python train.py --model="contrastive audio-text model" --noise_aug=0.002 --tokenizer="word" --embed_dim=384 --encoder_norm="rmsnorm" --encoder_activation="gelu_tanh" --encoder_layers=14 --text_encoder_norm_position="pre" --text_encoder_fused_qkv=true --text_encoder_bias="none"
Rows from block 6 of the audio encoder, named by matrix and row number. Rows with one number belong to one neuron. Each number is 200 + 40 x the weight over its row's rms, rounded and kept within 0 to 999. All counts start at 0. After the name is the row's rms in percent of the matrix's.
# fc1: MLP up (encoder.blocks.6.mlp.fc1.weight, 384x192), inputs 0-95
# fc2: MLP down (encoder.blocks.6.mlp.fc2.weight, 192x384, transposed), outputs 0-95
fc1.211,103,231,235,250,207,130,192,181,203,208,232,178,259,180,248,271,263,225,111,288,227,205,207,207,231,154,156,207,156,219,231,211,184,190,185,247,170,143,231,196,195,195,245,200,223,106,275,234,115,207,198,211,204,155,207,288,190,227,159,174,164,196,259,216,235,128,249,206,97,196,199,172,145,138,153,240,145,264,172,222,166,162,214,268,178,181,240,191,222,154,236,228,149,208,245,172,160
fc2.211,092,226,251,125,147,228,169,261,250,179,255,207,177,171,237,214,132,266,207,189,269,205,232,235,205,163,269,116,193,163,215,198,146,243,212,214,206,164,199,211,122,187,229,214,202,205,202,213,205,186,327,186,221,238,128,169,208,219,229,166,237,219,267,122,215,136,190,229,213,243,167,271,193,203,223,140,205,242,193,232,258,165,201,168,169,214,168,181,230,238,209,201,224,195,323,172,292
fc1.212,108,231,260,186,190,141,229,188,250,164,198,305,148,237,238,223,244,155,156,163,221,235,200,185,167,236,220,274,267,203,127,212,222,148,167,205,159,229,238,248,173,200,235,153,223,195,247,226,199,230,176,172,201,206,206,202,133,229,144,273,224,205,272,156,218,213,288,124,154,127,262,202,219,211,170,162,177,227,192,137,217,176,127,202,262,136,213,166,214,236,172,220,183,209,227,231,257
fc2.212,124,304,166,188,212,193,142,148,189,179,176,154,213,248,128,213,203,216,218,217,235,165,238,281,199,198,215,204,222,188,193,212,249,242,249,211,213,177,258,148,203,194,161,210,233,231,142,219,201,219,245,207,200,216,182,133,221,168,153,235,183,173,209,138,190,179,223,216,146,159,171,156,240,163,240,185,144,230,276,176,205,196,168,223,179,248,194,195,194,212,237,176,264,217,265,149,199
fc1.213,098,224,195,167,195,214,146,234,265,251,228,195,218,212,212,304,185,218,103,244,239,258,241,205,118,230,296,123,172,205,215,232,200,204,213,271,145,225,177,209,227,168,161,240,178,199,184,219,201,190,227,216,278,132,164,226,237,211,231,225,229,214,242,143,178,112,295,174,125,246,204,200,177,233,137,167,106,106,177,214,234,155,201,243,193,160,213,192,209,234,193,217,125,170,203,253,246
fc2.213,091,167,217,186,170,265,157,172,216,168,271,214,209,246,210,196,258,232,146,165,269,206,209,259,281,182,230,195,218,166,193,274,237,188,195,242,218,172,161,205,121,197,229,190,231,209,231,192,216,224,211,248,161,206,157,137,235,211,244,158,285,191,209,151,184,140,182,201,211,222,149,200,241,143,219,212,146,136,215,269,214,169,241,183,183,229,133,240,246,175,157,160,197,278,200,154,231
fc1.214,092,169,184,208,181,182,242,181,281,231,205,233,192,182,204,238,217,229,129,193,229,184,230,218,256,216,229,164,217,251,136,214,205,226,160,178,226,192,155,158,234,240,219,237,199,194,118,195,221,189,269,250,188,233,251,253,184,222,199,223,195,154,208,146,181,156,203,225,239,181,171,185,262,217,183,219,218,157,198,228,206,210,172,209,129,228,214,275,149,118,170,235,199,199,212,240,174
fc2.214,088,218,194,204,194,225,198,290,139,151,177,211,182,224,232,307,201,185,200,215,205,195,230,205,194,255,262,149,218,192,270,160,225,287,162,205,256,154,244,177,209,176,163,272,240,200,252,218,174,196,154,158,217,288,170,228,173,193,199,190,191,181,231,206,271,203,206,206,222,158,201,281,267,222,217,170,174,181,283,172,221,232,249,226,234,220,237,194,191,179,197,199,190,267,207,246,193
fc1.215,088,221,186,130,200,211,169,229,197,212,198,205,170,192,156,221,165,205,265,235,123,252,221,256,165,197,221,230,222,231,140,180,187,185,253,208,113,183,209,136,216,215,239,205,176,182,191,141,112,155,216,216,230,56,137,148,208,208,231,151,130,231,217,224,175,217,224,200,165,176,209,187,229,255,241,148,233,244,201,139,193,234,218,221,254,232,234,195,205,231,202,213,125,198,171,201,180
fc2.215,087,179,233,134,164,157,170,229,201,215,210,215,203,211,243,285,172,241,198,231,303,202,192,228,239,223,216,142,193,186,174,205,224,196,168,245,244,205,152,229,205,184,227,220,275,277,240,210,185,151,159,208,220,282,186,204,168,112,209,238,153,204,262,201,188,168,286,204,219,212,246,225,230,219,230,147,138,248,236,161,266,248,253,177,126,281,170,234,181,185,289,262,317,236,283,253,199
fc1.216,107,185,202,136,193,266,250,217,286,250,207,159,205,323,270,169,189,163,139,242,151,211,207,243,92,243,207,211,183,176,209,155,191,101,244,226,275,190,180,153,172,211,187,212,165,213,179,184,254,181,133,189,229,170,179,258,231,191,202,209,223,140,202,176,150,228,188,147,155,164,219,256,164,261,156,126,118,194,195,177,206,171,212,237,156,192,229,209,251,246,243,237,229,238,219,229,172
fc2.216,120,226,245,244,167,203,155,174,155,155,204,213,181,254,142,166,231,187,198,204,197,168,283,251,247,171,257,230,146,219,294,175,251,241,198,238,154,210,192,146,180,244,166,229,202,174,151,158,229,256,208,215,133,216,182,185,232,203,134,175,243,155,133,159,232,241,219,212,245,160,166,172,265,143,220,231,206,146,260,263,127,182,169,234,218,190,193,228,294,136,193,112,177,218,183,199,206
fc1.217,116,276,199,146,179,163,198,88,189,175,276,124,301,144,303,195,198,76,171,203,208,170,219,228,218,161,166,190,195,175,147,213,191,167,178,215,144,238,245,156,197,239,148,228,162,143,222,192,226,202,174,243,160,238,239,217,213,168,176,178,234,195,248,234,144,209,258,193,208,209,171,184,119,213,244,181,186,221,198,225,131,144,256,216,192,174,167,205,183,157,232,126,247,221,273,207,235
fc2.217,104,127,173,137,259,176,170,227,281,231,242,228,202,191,260,239,193,215,204,190,187,187,193,161,240,176,176,206,115,209,212,165,213,201,184,207,276,197,171,190,203,164,165,207,236,225,181,229,205,228,185,181,190,155,228,121,124,160,238,207,241,247,228,152,253,210,210,177,183,237,199,132,173,186,153,187,191,214,265,203,238,215,169,276,195,221,192,241,214,242,132,197,273,238,211,191,196
fc1.218,094,160,224,230,216,197,68,207,184,229,229,267,179,174,231,221,199,182,245,287,191,249,261,173,117,228,205,151,209,198,192,266,220,131,158,251,167,190,167,201,173,161,149,193,216,221,226,202,215,245,230,175,300,171,139,131,204,240,163,213,236,258,192,210,229,152,273,186,219,209,197,202,144,157,203,144,162,186,183,156,162,169,184,230,187,208,229,247,187,135,223,166,280,176,231,327,230
fc2.218,078,211,232,288,226,242,135,180,167,206,269,188,170,206,234,245,193,210,162,198,200,247,220,190,237,159,211,153,137,183,166,169,184,190,239,174,212,221,194,141,224,194,191,216,184,158,225,203,213,233,247,153,207,178,213,294,218,232,164,240,323,242,169,194,174,216,187,248,222,186,199,239,278,263,237,199,184,176,150,218,283,190,230,164,219,228,184,179,232,249,173,192,141,287,181,191,137
fc1.219,103,182,191,133,236,177,228,173,216,191,187,175,194,246,149,256,201,187,141,234,282,189,196,215,231,198,196,172,159,256,141,150,195,218,186,262,163,205,201,171,182,179,184,231,290,198,190,144,149,160,200,155,188,164,192,157,215,232,229,240,254,229,216,206,171,166,173,180,120,215,180,213,212,176,183,165,174,245,201,159,140,174,266,232,141,192,236,228,167,116,173,247,253,185,199,233,157
fc2.219,112,204,231,163,200,180,144,274,142,146,189,238,239,190,208,226,171,279,180,222,184,186,171,178,183,213,264,156,203,181,206,98,248,182,109,218,195,175,220,170,204,194,214,235,247,198,249,203,222,158,213,120,212,268,230,137,241,240,253,167,152,161,162,212,183,153,222,224,186,147,205,277,215,146,212,201,233,146,218,192,260,170,184,120,197,240,179,164,140,191,231,245,245,241,242,273,184
fc1.220,093,236,232,205,192,277,95,199,163,257,197,233,227,180,247,233,191,170,242,268,182,157,188,190,186,218,275,230,241,221,206,194,223,198,199,180,176,206,179,173,111,198,235,248,206,190,247,276,271,182,224,231,164,170,216,154,259,218,243,240,230,139,189,212,221,163,277,161,157,212,199,166,177,153,211,231,46,191,162,212,229,109,217,240,130,175,145,250,253,188,220,262,158,195,221,193,196
fc2.220,092,198,257,175,179,240,206,165,225,174,234,233,224,203,195,255,257,219,170,173,219,202,252,251,237,210,231,209,160,189,193,259,197,216,214,190,256,191,100,229,134,175,145,305,220,210,213,178,220,236,207,177,219,236,172,226,225,206,169,210,286,234,275,224,171,231,162,178,205,225,148,156,221,238,233,260,144,191,242,270,228,201,201,220,152,175,206,195,262,212,146,144,167,266,204,104,181
fc1.221,089,191,201,183,190,184,195,173,158,254,220,148,213,240,164,176,177,212,197,232,199,174,198,221,232,190,164,166,187,190,188,270,249,149,214,180,205,164,240,122,159,212,266,200,188,164,242,169,220,268,195,149,254,195,172,266,169,194,226,243,251,224,219,128,191,174,250,240,133,192,305,166,249,181,209,179,195,152,203,165,148,184,146,205,231,223,240,147,234,246,278,234,202,216,197,234,152
fc2.221,086,168,174,168,176,257,175,162,214,177,213,256,171,255,208,189,192,149,173,234,190,188,253,221,275,95,217,213,138,183,210,109,239,168,156,207,201,156,168,123,226,176,258,170,194,168,148,229,220,249,235,229,198,167,209,183,215,212,230,170,202,204,249,159,226,148,189,215,236,200,172,180,107,181,186,138,206,183,195,268,183,153,164,269,164,200,153,217,215,212,201,180,242,186,195,137,216
fc1.222,104,245,167,112,154,268,216,149,156,201,177,169,199,134,194,210,141,138,247,207,118,163,253,180,140,167,240,207,249,251,112,191,184,199,167,181,130,234,170,210,226,245,174,228,263,240,163,87,203,182,240,232,223,207,226,176,189,211,227,177,167,281,220,159,176,249,182,206,200,187,180,193,203,172,260,217,198,130,185,220,165,220,220,207,167,196,237,195,196,189,196,183,192,205,191,144,189
fc2.222,110,226,214,232,238,98,192,196,200,181,238,140,202,107,203,202,196,202,204,229,326,207,144,215,179,185,213,215,217,185,201,261,233,241,228,177,188,255,281,165,238,222,225,245,146,324,179,206,192,208,242,238,243,203,313,219,153,203,161,192,213,149,214,235,226,192,240,180,170,195,245,224,199,254,204,119,139,205,195,175,171,177,303,258,181,217,204,195,185,223,238,223,254,227,269,174,186
fc1.223,096,208,240,214,226,165,222,205,202,227,253,209,200,207,340,185,199,174,134,265,239,214,269,109,120,252,210,219,260,135,213,170,196,160,167,180,183,210,176,152,153,189,210,230,262,236,201,228,204,281,219,209,219,140,148,158,193,211,163,202,260,192,238,174,185,173,208,162,220,205,189,160,171,218,248,151,71,159,190,140,162,189,219,193,152,219,230,238,243,207,142,175,238,237,239,186,258
fc2.223,101,151,248,235,197,181,159,187,167,165,231,167,139,155,255,245,189,148,137,180,228,191,283,140,222,199,192,228,132,250,223,206,119,191,182,107,242,191,188,175,228,217,150,156,145,199,186,152,169,166,261,154,245,227,239,283,153,235,173,255,211,240,202,237,151,241,173,207,261,188,245,210,208,254,170,206,213,179,146,225,252,198,196,248,242,204,230,182,244,171,161,150,155,220,150,157,185
fc1.224,090,232,272,216,195,173,206,196,236,226,203,273,222,234,224,260,197,200,240,260,152,270,211,220,159,192,220,186,236,124,142,214,220,204,219,203,87,195,177,98,88,139,180,191,187,212,234,239,149,153,148,196,202,99,145,237,76,211,205,268,188,218,272,213,128,171,255,166,138,168,208,150,153,176,212,175,180,184,227,210,162,197,230,179,246,175,173,116,247,241,155,214,133,199,175,235,210
fc2.224,086,201,246,169,200,232,134,291,206,245,234,244,146,215,182,218,159,255,257,222,224,247,226,213,215,209,235,141,200,204,277,221,184,211,150,218,223,182,126,278,250,188,201,222,209,210,248,198,213,202,210,194,257,294,180,235,231,235,216,213,148,195,267,199,193,218,226,252,215,233,254,220,209,238,237,207,198,163,246,197,214,211,188,231,259,341,170,152,148,204,219,241,255,220,271,293,246
fc1.225,095,202,219,210,170,178,174,216,261,177,326,172,234,140,212,227,159,235,208,216,200,187,241,282,152,242,227,177,273,212,217,253,232,200,197,192,265,226,179,195,160,197,215,239,200,174,152,209,129,188,261,145,175,167,156,230,96,157,188,177,243,124,120,159,183,181,192,185,223,154,182,175,202,251,183,166,221,202,141,184,200,243,192,260,200,208,217,261,252,179,173,200,147,190,177,266,223
fc2.225,112,147,160,153,166,201,265,132,245,216,178,180,176,138,199,207,183,187,263,212,283,154,179,163,186,261,105,221,222,205,129,237,163,149,178,181,188,173,200,196,214,165,203,125,224,199,226,241,212,142,166,193,271,209,187,140,178,207,217,161,174,273,254,209,199,140,200,115,179,268,176,206,219,184,175,200,209,181,150,242,216,193,285,187,175,121,243,206,153,209,179,255,209,132,277,133,170
fc1.226,108,231,265,250,200,214,182,113,188,263,262,201,230,142,204,173,197,98,174,208,194,230,188,200,177,86,161,241,189,158,203,218,202,137,97,213,176,185,195,187,139,188,180,211,93,195,184,243,171,260,205,216,129,215,206,245,195,101,233,192,186,163,244,218,104,181,148,247,139,209,186,192,122,155,265,162,215,143,258,231,201,138,193,269,158,204,131,185,236,168,230,216,171,225,202,143,176
fc2.226,100,208,259,177,132,218,263,270,213,198,216,175,174,149,218,164,170,211,208,161,216,160,276,190,183,183,242,135,202,154,233,233,164,223,213,159,217,220,220,246,103,100,166,244,160,203,149,183,206,155,231,195,206,210,172,235,118,189,176,124,183,182,193,211,296,174,213,145,232,198,145,233,74,185,207,232,210,157,225,236,214,216,205,251,143,141,125,209,232,238,187,240,208,196,260,154,267
fc1.227,103,203,181,249,203,148,209,120,174,151,182,159,218,214,246,235,230,210,155,201,233,202,175,126,253,241,194,228,249,193,189,204,210,200,130,199,217,203,221,222,182,160,216,182,224,198,250,216,202,202,239,281,166,207,222,209,146,216,172,222,187,204,185,217,241,154,241,162,224,226,202,204,182,277,191,157,75,212,233,154,189,174,228,228,198,124,201,259,192,255,182,161,126,189,220,174,225
fc2.227,094,182,165,169,169,215,192,215,278,185,106,211,160,200,262,204,184,191,266,203,161,169,292,197,208,176,204,233,236,159,178,193,203,194,213,224,298,124,199,230,235,144,181,187,285,122,229,194,208,182,211,132,259,291,167,161,196,124,184,253,149,246,251,170,181,274,213,232,190,209,221,119,218,191,199,186,198,232,258,222,166,185,201,291,123,192,294,192,176,168,227,199,177,185,171,129,207